From a checkpoint of a small autoregressive pixel model: adamw at rate 0.0015.
Rows from block 9, named by matrix and row number. Rows with one number belong to one neuron. Each number is 500 + 40 x the weight over its row's rms, rounded and kept within 0 to 999. All counts start at 0. Numbers have three digits each. After the name is the row's rms in percent of the matrix's.
# fc1: MLP up (model.blocks.9.mlp.fc1.weight, 512x128), inputs 0-127
# fc2: MLP down (model.blocks.9.mlp.fc2.weight, 128x512, transposed), outputs 0-127
fc1.236 076:427461484465485443503487442423497443524528475480494555506465421522411462531528544496428522474533544496534518550559502565488456527593448528500472508468488516510519547522451491528432520455489501572470543533446546545453441455527515465471536523485425502459567491502534449500530489549554377505496454480458486494466451505510509499459493434493502495444494428528425472470483536489487547525518
fc2.236 089:548544512563474518501502530547461478483462491574555473533424581437543576494470468545450436426478503526464507539516516524498524492584544540485451517524546501500525511529534536512573437470486495512472518513535559514426512501481466506588487552485469503478507511509491480522531505527505524499511518493521517474558477439499531464454533491584472479559508519571547496524474512311498469503499
fc1.237 083:513498514526507441570537484562532522514522528530540502505499451544521519485461484547521553490570521492487490471523459525465475484518558455489562509426430578523472577476478524471501516561471441516392494520438542518528516471440462516497472517524488503469528436487542519451504547453464506541486542510505529527496493504484522452525481438546513501534408609517510416451467609479481517568583
fc2.237 074:485517561449472502484477511496461501463525487528518517527535417506481508397505436477486519505513464493500523530559539520504438490550540469484566519457526621503499509519577472475512557427464488483507511492516575401471524526505483545554520427544498455529510566513454534518539463512502519526548461490570510449490506524490535543449518515506558479525476534522498422455475478367407514538508
fc1.238 101:462501490526524428598478460470561466490519533449503570511455557466479473515546509440506547485496485459465495471434487523473517489495445510476524498515501612551496517523544467534590522564448495577461466548507420530512542483501520466582536424505449468513470427493512484493582457503519497480425536554504484502488473508442546532514557543538517491514561533503482601511538471467532460536488
fc2.238 097:513498479471497456473521613464502437515513506469522535512494454476528551506465489505477462525520411499568587553520505479523473522517447519480520565481482504542532516526473465527491501585418482484499473516493499489507492536494515532516478408434499516470474436507474529450480520467495564526506571528542469502465469491485522498528465495526462486523499573533473516503495511275511498468447
fc1.239 076:438457486562490556512553566514482527577458538543509480500486442450435499499471505502444480468525497520571457604480566500449481476445485498491609468543575507512479480542453570417527535503534506494506552508581510459539548506461494460510536449499428537539433555502545454509500434534513488459498461541503506470565441529456466467461522491515466532431506504499570500471532497481504506451490
fc2.239 072:514476496493524485418479509431477562459534512458503473492512564566524541496527560452467509526578548454434516506492492472534566525566539521516450523545527457546490491481531458558554507491415521533524522539400492586463445528491563468494503511437428475541554517514464522490518476464539555534488539527466558511476497473574433440536473469548524498510523485504436483439503471419474561511466
fc1.240 117:474447513490548424465539503532520524533438533472421494521480522484507452456496521463564502472481448524500452464472453461425475437521479473513560481504499580441539513525533472494532534453490472422527510482513523526510524479455546575571483569480553432468456510537468542543562474438447532566448448466509565563530521516483489540485480544539514428604503588480478480556483500509488484499528
fc2.240 126:498529490545570470566470467537501545542495498506516472544475551560532510545534448422508493544456522434410559480515502505453507495532446523487437483528464471471503514519445512464482503500516523532439491510489541546499563468523394470514523543494483523494477467522494471513512508502520501438494533544459615497478542472480519514472477489538509477610484504557495446472491449361428418560508
fc1.241 083:483532525527511576458488471527419439462562542502544494508403567460514540492500560529505486472487575546500532512539502534497413507561472472556472524551475475507460511496449465531544513514455560495467498535571430500515470516508532466481532485494494439518578521507494395466462429460491544474443433500486523481508456502495527462479463440462565433502455448530506506466493489536499427445419
fc2.241 101:522522497482504474556452470499472456456521509528490517519487528419454430557489484494512532537585596567546542520483491477513490533436465524515483464492473453509544495431527512533545496555523514491492543545491496401498481481584476409531454491483538470498471538431498466479449449525545536455488519538503487453480475520460515409533554544464522499450503502386513540500473496633488493488503
fc1.242 074:438466453551448521492502483505533532500477480491445492468443473475437530604427515449518497497456515495474496548467613538488480504452443504448548453483521421517561520443446456500489477527491451437519528477507508465500575553459503459499484523486503497483520447441514458469495456419458462429539494496504482450540459546416458562494544424502515526452557521484437523570550470474513506504481
fc2.242 071:552497565485490461509451529503510527457428474492450530547494489490434531527559519587488524437479553510489532533513482513565496423457477550581470487472516574526524554586487509517420582522451569496468475424485539519527494471605500471436535468482511521528519442526452476601464502451495534465537532497511418524522471485546498517496456465464570507493486465503505513430511495459520497481480
fc1.243 111:483466463505509522474523479465492472540502471409558519490471581463587442516497555449420543397447531499477464457523446438434502492507473514547391453536449518487457457453568543458470543502508462484545478476503532523448578495487529529550531514502457526480499497574533496496579426530461465517507478519524503501532499581465440571493515424491511460540476494524503530545517503459513508501524
fc2.243 117:490481481473561489468526512547469498495459498477465498496417480467529456548486557539471455531416453479524488505460572481484534478558513499531518447498453542550473453486539552466534487475497462504529510507510499560456488502490463585518497461546495487454607500527517476558485494532481443566469432508532453492503496533496494600550483431491517507571572544551434505446504577369481462488494
fc1.245 183:401493453530507550552488446513442467457451449416542463556486450529497479506496511532543466419483461494520479497448469474455456458557494502499557583573491507479527482518527513537524537458397556494488520542449493513516480522522490506577558487494528503493477458488430462560517450461479491533476577493559575502577503552453489521505549512503468463561535516598527550513498499444531530496496
fc2.245 191:448525383508441537570528454520498523553465545531417472515520462537472481498455498449515440535482509529519479544480573404522484467537470515426513470550580504538569515487452484598499502440469547516500492513450497502497499559483501499572523519537527483542477419412528422498474505473540492439480557507517481484510522548519476490488568437446497535542485495444522499563522450492502472484516
fc1.246 102:569532478477548445455557501549546571527490552548526506553419429432482482545487582526501438510515483492495569482463501510490478436466495476496528438525484518534475423484474521455503502543490493454521445493523469535520484556527497570536568497481496509473501516512496477580541556501540527472515479424529425421558450530575464515526484469538429584492532491551540462495451523449502509563504
fc2.246 132:469445517553457542451554471555497455592492435495471500526490515505519472507456519547511483559473533475525421481425488432502522470538557507590444530521442466492460432497492480520472507515537501506471486535506492555515509562494557497450518522501510584520542479471477469534490602524486482567453583519575446458484414518514505526480540468470402544573532491506533537479453472451486510533494
fc1.247 107:514452468484538468535529486499504468549443503486536524521461425494581435492477493518466423419421443540449499531501470512475507510539524484429507537533554616502470447564500495515501532471475472581480536574488463529562527535513525550522572486458489523522489537489507449510530482425494460505467533489528513528571469564531498547424545454516481505532593561513514491519466519529516582525466
fc2.247 089:541493507519516466482537499518481521510518510472495504468486467489554483511470476540484491525419463480558454464458511491430518464538471512556517504544500535473501446509558554533508534498507477552520536517438530555450478522454553536534554439447502539421527472470548448531504519468515467566570553477553496443558464538516469566499528432535552501554506569480447512546542504313522483493504
fc1.248 090:433526523475478378582491494524512595512555562484428483514505518522507490496487514467489484511484547518506586491496529531534517460500537471460551483587488479558503557456484546481520499499457543450509498545451536527513601509474449478483505490470476495496521465462554446510441485455480480443478494434507601526495496462480591484481473475422449491523462470541463553483451444505547588480497
fc2.248 102:481498502440557478440481463509489529469550476485544437498558514479485486544556491536443487528562505511526452413461518460484505524473635542519445515528512506439474516468560529442500540478569478536503540455498601465539502466471490475495520513571493508444525571501499466537547492566483498523515433511514444482494538534461508531514453513501447503507512489531520446510492524667545525482514
fc1.249 077:501535538505535514467499563478415572437499501467451495461507530429483520545440513485464560420474583470467555510512503466497470480460507547470499480446498499523542479459502489549528461423441499480393451517473539530482444542620454484488488540434486542437478509523495502521515480443560479474523478418480515460483491475489458497479457423536509490491466471569424501560492533518462441520483
fc2.249 074:497523467461456473421505507539534499540412452420452498453545485529480502518507515522528506583525516543531531512527474510501468556515571430515455469512523530491525619487530491507557452557578498514538500475514494445461483486491448464468476471485494511563527489499488489511553494503508489502510484416483478467529547477455507475431480519427456505497528520401558491501476523676520518500511
fc1.250 086:538499565509481416536440476461537434527480603495527586582477475462581471516471475512532456514525550482525523508457435570497448466514503491438473527487463516478495533567487448479509556494498482468409453517529545488460521529523436495561493501502521493478475546473485516457458496459574457509481514561538527515452489411476464470471499491423541478514471481522582479526406552445506507502483
fc2.250 092:512444572582499491480509508486513530551489455424506509464483488516475546476535458473468532517489416485494472520519459542473493542530450521496508458395493521527538536552438490519443511487513440490480466465487500442468526525458538533483461475527478542524442429571546549442518573503424545517459495521542532487436447441478499535534472537534553533453482575498503510465441559392533471524427
fc1.251 080:543490488481498480422466492520391482464560494430479543495528511556584461606529508509490490532533479480505512516475484440485522484515404530560526485586510555535480478504505524473477453488517511526477481531461522546559460491526593472502517460458497560567481482456571451579528436471536462467524524514548555477554468514574566529507443565518439517497564509485514531539513471518514496509459
fc2.251 097:490535512436573467493487500507501498512479487510491484468505487526468470469487526510535473506494529481471465503452460476492564493429626494541462433514519407497458505542507433471471472508534504542515506480482466442493475468510470453515515541561468467524551485462572481505464503519468465476507489423498473515434467506492504543564512466522498546484519513455467514456506503737470495487535
fc1.252 062:508486397561577503518491531496511516438483456505529548492489467524551521480527492460499508524374592486533497481535530499488514455525418502516560440521513515505431446487524462552498537535515530506514497492616450595479527472459490430554430491481481533558440524452503525455521451554535499462415448519474473514510540502458541481483525476507452502465469500495492441511477450488519437447523
fc2.252 065:580457510407481510468514442598555542526448536469551465483480513526532495502525504571486479540511507483543481507442479586560505533479569459500572508528496431521525524541467447471495434416501497470466468552436554500473477434546540523562436461524507549459515443450507481470519487441472505528539505565389477521481493529528477489503576515517519455481533505494473462462491508517438556494476
fc1.253 079:506515452473449501515496512552467516528445507475507500424514509531498467554506472418511464452522541495607439546492561496484528442491545596431544477550473510517558527501456514462558508510456546447429530486559531520473523508533552559568558478479457540536457535494542462513428520500523467510567544516516537485458449533472548464518518451525547562479519466494495478550626492490446523491484
fc2.253 070:503492475517536484461546512509516502479516476458505553539516507474492477527472461488513461508563553471499537513544478540574542494483568531526453507490542446516544428523440512491514527528437605476496507478448479468511615495469453478450432507477499491510519627485452522501537492548429471523512538507490462500478468548504512509502442553546594529512517537490600450460478522622454455485480
fc1.254 106:583470526543534460530469467561504482573511518545558566553486542457560457465507517459456538484517502435448507534548489554538469505537503473425467553524439523526534550499469427569494500515506501464466534605540494555555481529501552530499467458500547537559431516535539495548437522485528452494439428531476482544439416517516506462480456525475526439444484535539515469494474497487492486570508
fc2.254 138:524513502474437527526510531505487569503482489536527535480515498534449549438485486420484465465476420500488443582563471473584499543541459534393500482487563552534548596509408442544497457471485512495518475538463515491524496553547514501501534525548457539522460429501519546485466510514472510457476545542532523482501496504575557438510533501524526544515446497537501451532441465391482442494475
fc1.256 078:524456466480492502445531446487513494532464562485466604568495526613578442546512515464551454477501538471503518457495490471480513454492516529515499531505504532542510486468527493484536531449381498503451513481483415547446507508474600498464493459472528505541556511552442518480561467504485458473501433583488532521481512492462518433503474561464531574576495503487510429543521472520469435544506
fc2.256 066:495516574494497531506518512470530446556478561526452529483504505457533458488435490526493497532450458569455508549521487570430464535452484551464469522483465543494513504457592509487341503469488508526487476426409509482465474589507391525542506539473504511498457534541471507548438581525508537478458491470510533469518464463506514540482538540509522536486466474490571485483494525426514516453523
fc1.257 082:459463399491525554467555446504488498541573537476479453500514492533458554552482509507468433496485483530548499533516488416509471430593487528495518596503472506550452546479513533481565490468481532465409468519502512559470526521554519442509488455443517508551563490530493496460513568493423525501544428537479547532472529469506554459510507504509486480548551458474496491549595471532499561452436
fc2.257 081:539512530507526481525511506471517498486464474496484552521529518445467497457530446481500569467592561507459397494455482526494581482470544487478478488509584521540526534485524520542501502517506499485498565415563472458510519443490480446430490513499449433511546544502560495530571546544484549457445527412452505456513542517506490463547537526512490470427516543442521521495503465651478457513520
fc1.258 092:483484451507536568462490559486506501500462497454499473392453466458485504537481489457554531462444500496492554550446629412531514538474465515468541510532540450504477501440483544532574480501487486507476497509445440529495497476490522477569549450470518522568420506445527576520437511471498445479595529514520537496547487554451529509501390438524523504482500538494451541527524491524503479523468
fc2.258 081:514563515499510496478463502573463463513471501435498512481528505532509555513547449493483548506530481495484509508558496555492540458362578508515479590539504501542578486517546475550450481518512541482500459482374569522434476496514562513441468527431495477501507548544453570498483482485502515475451458540526543499498528460527444549542482555508483590498514500457491499505518520619475473492460
fc1.259 086:475493446446460495508475522532399511478500455482533471481494482549487496442478471394403507542512471512483477539471467421466495587547488538529510503558493526469548492529470469519477485466499494531448525507446490503495514469597483515497499508599502494487499523456527446552499537466502503463493497542596551546584461509614523502493489447461518548563496552513435503482504439559440540476509
fc2.259 093:575615499522448529542504502497509518538549460437447500489529512482497475538473458462495500508477565449574493504557492551499440506396516482452477532461531494547453519469564518533518522505589464478527499523500485470470490471490493471495489536560448502621531508522529509509523507544463535490479509519469445465502542540462475479488506566520477508450476485481522472472504526678508448510565
fc1.260 136:472468476486433438516488438499550543584471476606517546518529531539501532515527461448504486482458473524451479551564486443515465576531505527397427444580497527514538542476487471543518544489499542489510527504412485540449502485556454521500584538478476535531509493532515478490473552491504456467423509496424547542503499567519528466515501471423494513478513516532506453523466427463471414484479
fc2.260 135:444515508480535474540474505478521511491482476493486409529523460634485496562514479516521406501515481485424532455534515489431459447535506542462434549541534517456511526519497527588491477472476511583452484503439505506513459530516509468522522489527499517462421501415508402542504498544495491451467576555504574521519510506530538520511530463486389501526535519523525439529488440465432492507523
fc1.261 109:532502498524530451536544481493498479490518538437493526408520512512509530538545507451448522477519572494504544534524522517468535554455417478499511529523507492548558507548596470487470479469507471477346522531586515603494482554558536530511427512551524538551486495550529502462580469503444502469586458589475556511539495491494509473467498468463468533509487524523476516524477502465516462564481
fc2.261 091:452556486435482524493475541513537507457505476452462471490547525521451495499482519466442543604519509492521478485503469464561507477520499446553513518460461446508517517523531495538477495539489473529576509469461450421401467483508476484488480395496516535536475454477497522465516563469511523475476509501528487502480516493487546449543565546446518520483503496452590553420494513681492533441504
fc1.262 086:579415522483493478542511543517503527513473548548556539509398513471559537440430445525503475564479484535491517515521557511507531474501462493504517536500495532493542535527496552481523468567514450427401499524497522483531541524534507507563488501491529496524465484522534509427461472495610471530443527468517537548520413508507525457444525476469524496473411556442484437444472553432497423491466
fc2.262 096:533485546457462476483527546470473554550568491550519552463533521487482516451518459465542571497526478509482475610515408517572553508488443561489505558471504503523497571500477466561533493466505464511539492500506502457465532522432555536426480527528491495584474482529476549437479525516471587457533510520492461497451438486551469461497504577575545555451444501489517448557464492420475482517464
fc1.263 059:506534504514478519386583459506440455470445500502481494497459493457545499447497457450546510529484525483523571509498463486411586438467484529425470506496488525551497526551542498473511494515504587429529454586457514586502509479415499445483462469565492510530481513470489513472543484575455450468512403464500520549497542502463491414538549502480469517514484499481565528469508517460465495472460
fc2.263 066:462413524456465570477491457516537485469479500481471463500506461495450473465505591550512496513514559529503508502492499560476516515494559535492492462499446606534473546574453489532532489466498536575473525456446447523557517424498522461518482558540514457470484495566499495456533526589467522441496554533473581486483429477530444534488497538494547428473521510529499515460469571608504431488532
fc1.264 114:452507515503542426578447529534480423545495513440494545492525539444503490516519499527548553505449485485478541553511465502486453489535446448506548560492403512540544490462398479473526493496479447456475485509542449496497517517546503568581502524461516472483445439555476507480501503415561555572480545539469503516477468462473416466470461465488542455557492535517552584484496471459543438527475
fc2.264 132:592440566494547420524517569443543521528514497499491566445499530499483540511557479444438527449536487490480572521553468530462500557471487485501507494435471547518545497554495490452481512538504436468402497486565496538492465527508514560498478500519479530502503437536487501469489525523443514508526482533504551530498438437447509487505446472476429524510451522530414519545488570357535475498469
fc1.265 099:461540507416480538482555464472552486514498524469450434466505507553491535514445447521456497565511438617482530548459560516584520448500527547519559505536519463517530483570520542466476515471448455452477528480462510492498494539558484450575500474438555473458472433506610491430466488508545508481504499541525493465570549487472467478500508454445494493548469463471485492534556431469533526468445
fc2.265 112:527551545506523490531495433512438474490542500505535510538490523487486457509511480493515527512580615491469513496463469554531515507366490497515502454530488439508436461449506490507464505509634519515460472504521514501529481448552517440490471449538504465530536516468470472469508504513504510455511478437465508454500533476533475542488557586525451551455464478471530468471515497674481524545491
fc1.266 100:510518469555478491493533478481513501523496598431528546538511437490495519463455556478512499473528484508527538520454480494518463491529427446551540548551473492506543479531488496454514529502379494546547469532524431541541537470530506521524490419450534495544418448517528510492477510517570555506497532548508524532481440435508432415514565526406489425524560558487534513451493519447541459536446
fc2.266 120:558419562514490427545539533465549501485536456443466579466496521466526478490508488474493506462524442514525530556506444520536455502542445483538470527411440487528545520555480487497492481550503456477421473543503508512445507521533524494553446508507498498514414460506458500429519503481480544574473536497568494539503458439500505474556482535541481515526435524546460514509480540340536452506453
fc1.267 132:464540504427505436502504529507533486470462483427480494502576523506528521530418478457485482518439512526497553501488510445481561453482463438519541510524478463524523489561509476533492552538487494544488452482492505503487455504490465497511560468483598513579510524503519488483575594500568484490439507513612450503545537503492485453555511502417539428564552457498521428466523484487577503405545
fc2.267 167:497461505535491536518503475515479479513555461526480562433444474395461447539531493528508535444586548521525503499451539569454471584478542529477513490488484520509506514443478512481505465512558477437471536506552519521490508534536524486488471507477460517442517500516603460516431451511465507502551514485443539470503471536535492518491490489575469570441509494410411510514556486624466540573459
fc1.268 081:512509539515549531465448502478422508521502489517522493470546434554493518570510534506563539565512469441490472480450452477489569402536457567524515541500437489474469533525492505512486500524511553442431460552563545500558480494575538524560529524516445412545461481524520510545473511452455491518439455546541506477546433530485511456427470409561462543561550452495472472547502516513515483524495
fc2.268 084:476539530516490480515551494497482453542486510462532515437539465463393483531465509505522543502512540544512489543502519519500554526440530476496521533499522435546493552427510496522504450511557531467558547472516490498431534490477455461492458508485529545553524565460460491473480562581573549485544528515536503513492514494445449483618489519423518616490467478452494477477518505651503518492536
fc1.269 091:497565543513583491454517540457497480488465530440568497496530536506462442509555499489463418471468544465522474548534515552529570414511503535470542503480475443442424494494512486523459517476433587476428438528491545512515436464569514465515490526494532562468532517511473444451469448582491466468467377501460477513496445488540508538491486516480493486569541519484496490542407526515502502467477
fc2.269 090:528527543455481515518507492467463513506510535476474442463511465454416544552449497582508511537492500540474491524489551499464622511482559523469538454520514467495547525429446471514445439514526540505520518445438446504543509489494489462485457579533484488506550561505575518481525500510487540442529513512444569496516480489519542451507464451499443561491477449506473564459514499662557512530522
fc1.272 064:514589492501510519475555502578457552498530459508538492516527477489555450500480505503435530491466498509520453524450513556470497536451451496514483511465530536514481461480534517407458474483535434500526531500575531421466493527530514555511523470499502448597518560518547449510525506515519523399549538475512494481505505483517504458426500499523489426414511517647553510545441485472409501515542
fc2.272 068:472526511509496435478512529450505508544485553468614518511606429488469543534509517454507479487529530474516482520515517507544520482486479557510540490532510504541520427459521483518503503450456519526486526532448513610519424491626491518444500561536468544486592416446513505470517469517428436547484494544461447454521483455505436471529493541471523482516498535422520485487566563520528528498490
fc1.273 055:534473440565496446546513497534509528374451517473493445538491473528504492412515497551531522482456579473490485524461514516474460488497547504469533466538487550480507558505521476536489493521447486440517519488619484446512530490545492492478559495468566564508486518457546492491515596491527441462555473505496463595482561495494565459506517511546443563584502542452485522497427533513528557519458
fc2.273 064:545563516533486567548438489566519467521525464528507579460501493486512441514446479473548483511522515503512470512520456498510555513487560543503476452399512450457531515496547553481579496535478501503515484443440548454483516585479438512506442608530458547513522585574504478515545576488512515532525471506464551503470521513597511489530526498551529476484562520480548547485525483542480396527489
fc1.274 142:453478532531514572516512481499474540502552502493497537481482537495417437501613475485475505480473494469520464528527407560443439496533478525508547509505477522448475559537498437440571496409496483410461496516488540495504564544494549508503522564557434518491525482540450517500493425505514503592517505512456540517512465502473558547497416523612504483506454539554503516548500550471468467535480
fc2.274 135:493489494537504493464535555524473537517541534513544558506451466531517530520566459482491526480470456484519487513527541544515438522532509561457492600515460521528502538532460483432508524505463473505465483571486515502511508567518507489439520498491401524436515485512571506483471459499459458490571512489510533513429479507482534551469444461616496546462456472502472484500465484307465497539461
fc1.275 069:478484476472495479449517491520480427480458503424515535551546546540509485513520515552448498521536378474494506437477516482526449478465562490472477588546501479504480532494459557502522434566553494482522529555529506540505472474528481456546554527485477490569458528467540487500579465509422544533479507515482552456464450559527501545507607514563549415493509512549493559531520487542444460582486
fc2.275 063:547500433535534485557518517424543480412481520541511519579465475430533475426577462489499501455448540511504435493503509487477470492467425553512433480454582453426480521503470482458518544559448490458487460429479479551512467507422478494456444532524426546491500517569484489486460524569519439526445489528547528506520463484547449478483492527487497490513497476491564569447508464523536575505496
fc1.276 069:459493421450488499546509544490521566471476526528481560434540542526500478485479527417532452471480592462517479500446526498496555471556505485497521505527485526483575535487454460519509480493513531376487495524542517496530524513499505515535470506468580435549574495449566500492452544425509471459516537515564502524566470510511486524547424414524477515506507444413490476444545467428558537464492
fc2.276 073:542516486515451494519538512525464538558500442506477574483484491533490488531453481472579528516553534489465512505509410458472494528561532509536488468491506453421427527429525457500533517444445454539459579465518482474442553526538535492488466560526474442502525549461523491460596485533441512504498497544450415485427485545502427502540475481504557492427540520512530544431441479583526457479524
fc1.277 106:529495526461524541475459560492488489489525534456483467548565524481426523495524564492414585541543528448525558532509473541455454491423516543523425512458491480503569544494488457478558485498490551500461482515531519518447492469512479444506494489569455459503473407562518471504462469573481486410476541565471495448528518494484482452529532547505562522445439528512513409571470431513483534447495
fc2.277 116:541483491496479489528491480457493412484550528491426556490521539546514480509521516419504510494550562531506547539475496505511450519467454531517503514466486486516525510500547535560505536498435496495502500517511531440515488459566502410585515479472548415614486478521482503456478426450534519500500485498512466521494484500496460446481466559498521467457492505402499500490490516703522534509499
fc1.278 101:458479398492510525468513430513487587526487514450537485551523534508500431506516594509479484499521445529537486482448523477565513423529498455496493487504520557531497425528521484469533505441509458487453480497483475555543463511513626519521547455450499551491529486513528481534545515521538498456472467545511497517565483658518520501510531473430488512561563479513423471503463522444488448516490
fc2.278 099:515491460539508473477525576516441488562486523488498529510483504530501508453533525527438539530457449531594471518463532458492465477574460473479465508475485540484488513540534494514537565517478483513546440474491497517478533487511509519479538488491505559493505523550517494477456526491484505535469508535543466525498471504467476519498525482545528524515618502477485481401498496246472485475471
fc1.279 108:508532493536594439539529509462544520572495553489494514529512522517541501536521522460435507506475491526456609501541488436485474495492519545531456544589491496496471509510564567502524569523469463511461546518486471523554587488471441496510467579589499598536534484505461442489566507482530493506477514518488533466498548496400567484417484479466509533538534493577440448456493477470519484503494
fc2.279 114:487467459488524510481492499543515558473501517486532448563516558518528483509541502518501525476509439493482467527512534466479518450501520569508464485551416502453511546481470486461434495465476501447532559504466598559469495478532465522604543501514569536395500528548477554480506507466511500502451502471484539523477493503472524538488500560483497433559454502545511519460530472292489486486492
fc1.280 121:552532501507520476473470497552521522519502535416533582574519523415491516558504526458500533463471440507553520594496511458477492475499443495464517511539438526492536529512498461512558516539443473465425449583573472517541518522545525526562548467507402505539458425518489510511601506481559463554450510524539541492478480492483538531542533525445528456546530478495451483510450504451559494553457
fc2.280 096:492433514520497502495521573501559529556466454490523510533428515538535525434551481478448523458429426498480415491523537492531538462541550475491434532447507538455446515505499494457462461459513516445535538526493532527482538524472487578431480521527481508429486495520429513530509517445494491528508503451515498519494449440442510521471466454535456496485489525531525504546462489304487456503537
fc1.281 109:460487473431478528485440550527541521443514499541518478503547486526497475402457526457539526522443542560501544539494505467511546452520535558520606503539531580484485500519484488493535502452482521502514465485470518546518506547473451539474495558409531485521507542407493560552535567468457483541410545447481455524536456599493546535511536530478491425504535539521535440520451529439524478524522
fc2.281 094:501457481524483568436495456454554476478477528512534481549509490527494582452485477507460526511412412424557464549454507435571526474537514499514493539553519492456536510509535463553506525452424523456542543546463490531492519486481536548503526467513510546488463476463471538498498518510511458483529533480557464483450520512436534518436512486483481507503493485523510483472458446291497473492537
fc1.282 075:506525500552552481549419510450515473512532483458536510473537522539539511594497507420566484537497509513421537516461494469580485528530445435464488463493555553410554472461512489535507513441560527522487507527495505560520529486547432504517434451455547496534574477456561477492503543448498420462530531518538532448480462592468474531498553482453489524499460529493426485475473517504481589537497
fc2.282 072:484476496502485528439502511562538481523479568451480499484591468537437587539509447504457469408552531530492400478547503554467521504478534414518502459435598463494508474505492552475521550488543464485511544526511468462532462481464495511508528555567461490443546538526384507464467491533531477539504512522505547459473492449543463448467513504562455543488474511462594503450514477474475484514450
fc1.283 113:533398548522504468482522494527529461529540500465518528543520442505546470464528506448524487458545493463542556603564483430489424518547462416443488575507497503537536502610469428555519536518482470486408514489481480502586533491485490518570497527562502536490482437474500514505557562470499549511474503519539483481546503556504466465505493502518509483505481547530465545551511443434535443476435
fc2.283 093:449487471517519520512496550514476535486426507562487453480533420521488540511518464520533464545490446484453455446499484494500455446590530430455532519537486582510480497566519528498488499476498469552502538514475473520536489529443488554521524488446504563473490578489499450515490532457490490540435506471494562495508523541518488520532491447454457465498500456585560528546469487296515526509499
fc1.284 102:476455503472454502530511491570454451512494573448491501555468480497486475478531550509456487445479458505456545529473494462437500533525495510463433491561417544504535493466545534525508550452459460517419500562547465569475530488494487543518487481485464532460510536487529457470555532484492450558482446548538385515533490520445560579517529472483460589509531496515452425457438560522449516578479
fc2.284 098:508507451536558470462487461544487450523479521488538508511491528497511528511517473489507453564435443531444423432503533495445503482524525502487451543523481490479470484507487542426496524503459532492481583503526442560531532472476409520467476554507474554464511484533500512494507511493475457531470539522454516466482563495484545576472422463515466502580493489563511507452487520291511450484486
fc1.285 104:580476514460569491511493541498461580556491476484459459504484478444494492405476553423378516480543502512566479488526508482491469536485475520450556475463538478525578481534518489492472477505508505511478411512519513479505479496500506495550512462553573485513504453553522454432443536514533464448516438572512466551558473489590472515547504472507535517417456556498424476486530471485474502518413
fc2.285 123:519508498510465491562502478480497501513559478484520517446528519510506495426536523503507539507553558493541560540529476520543473507514451433463512523445558495515513557541542497599483497538486528515485479538514528376479434477551498466529524475502532452645400448507434520418486469497529525502507529496509509477510502539562472465512549551456540475442490495410524512555481474597484540482491
fc1.286 079:544460524534492506492532559472506500552476528557394471525483540543506512482463457446487460457491487451536516494437554523454455551488608522532549499523458529552536472510485501485504428446474449506465474561495468501522491593477537567559483549488477494476457430492517476512484453450483556481551486488520557515550448515438518496437439504476474471604481512436521582516536531549478555523460
fc2.286 077:460484509564546507518493449476502433431550482534538526473532480458518504538545570532465507525477512462467548467436462449486518514453509445509479466527573488429427569529466505485478525531519481519480457501453535461514554465436465421506454480596519496530519554469496518509520515576526486470495480544499437470501477492496503505499465528569479475452488527474605473511536412607540497543593
fc1.287 094:573439578537494442521414499505535472477549541563456493509500512528519555447523543515423498535515480442493511506569481527568438498542496474487508613473448517503544586477506499532460541571552506433463545544524538449453459502430458481551495491478524482481549490582448529499518530439489511492548425499526513504563549475505456521530484540505524471421488571508523529547482497517465500482521
fc2.287 114:450516467502486537525474457474505495477548528511452516451590480589498511483514499441512535478508536490508544580494483457519465493504454480474538556487478524487545624525537506528553517514482503468506501583492496389535518487513417471525476523526493457658449498529493529485502384507505528460508498489468465463522548499500456479524487539474537436424507490462542470555502519576466507483513
fc1.288 114:483455545468517508506520486561549462481533487447592538503464514411437448521537509435539505489526433505500538571473489464523427498520461449451584496484498537549468430529450456527514489548448465387491547494539493491535540545534485545521540481499463541468451500516475574487553498412496528463426512535539544521516476536534486513536449515527515436507500565542536491495449478450576471499483
fc2.288 096:508465472515540480466487500481472492557463505511521532498437460544484522495497474456472471504422483443475500475541471492498562500554519472479483373533527491459469559532538457511483565437527519458503523469545485541508570512484502578467539522408499544511569542532567522535524505536509444487467440527478518529544524424511491585519514453508468563497466478633485511449495486382490485497516
fc1.289 128:563492498502481441449472517457541465518483509458529520573524541474614476531421490520506485439469544503532541456542457526423485510487495453509455497519484542503520517474507506451474615476481493500530533481493489553490563484424414520552503506435526523461526525505528477517530476489464435504501501489520508529553543568463480609494520415528502471580541509584495458493521510501462604527511
fc2.289 132:462461505524530495462485557496466514479456449484518441507493386532442484556479512605519420500510473462481505395475518464445515457541504427523494450498514489464439488468572518436475539496518503526531554484522514566526468494433502539500502491414492526471566602500481459553516532530473437566485492441482545452551489555482476525491497445518454439470580525516470524480495544502493536511511
fc1.290 065:434523480485537505473475472504476529468458532501438560518472516541581547431526535515492479489468549554529489502545519432508522449577497541498520480544499525515501519485516485557480502474487487472424476438568527516452478468574528432545479491476433426579559553483547518500443471439535544490523458516472523506475431409545570562508499435483519547486523489548446523525580545482433467476535
fc2.290 070:487524499492502460518538551521511560580561488468385571488500484431456488582507508543567505514524476390502523588519509443536515483542438448537484506604496508466502544408564511464527477598429540529525467518461441482481517471492536468491520519521545526526504493497543552521519483529500525471491524517510465495476561505523480468540478446477588551494506462459523486453505521485489445539524
fc1.291 077:489497539450441550531489486480458444523514516427535453565558464486441572527499488555493449500489480486488495561536449400543517425521520552474549503493486431423552517509592475461429519527540481585485517491442542458537488488559452517469528519467505561524480510449522518513579513475517539504515476522566557476524464486511519502486468507449524535581521469441499442492560520478539533458437
fc2.291 077:481523478582519479608543415474460501505507475467546507477531527546455496514511485489491535496490577493508478487444462539563474480427554461492541477503509435541497492486593519478496578454573530445551476553488455522520464491433492503453479533516462472494527544498478535495570529513490532475593491533475540499522477438495508432478453493438526565504552512469550483538533543630454482489510
fc1.292 120:408525427490497545461505455464512504548487524468519512502470505517487492548508503499419459376453492529476552503463427471477484495532491519540430527484427513516469502544526541486436553521474432568476436526471511502531501501513567530491522410555439530446479455493532477576527501543482444521481538473585466526533484497473516503456541427486453533548538478555444556507441497444493485554476
fc2.292 109:536559495515554492519544537493509569516470538444518476502511516545524461476539487487523513476535496468497497515497515489421436530488436540509422544491505570526513482501535569491515521483465464578469510479484510472479570504505435513536539533570459542493479477504522483434453457471511473485489508513475570520520496506466446508489511464518505484547474512528487473493475449259506415506500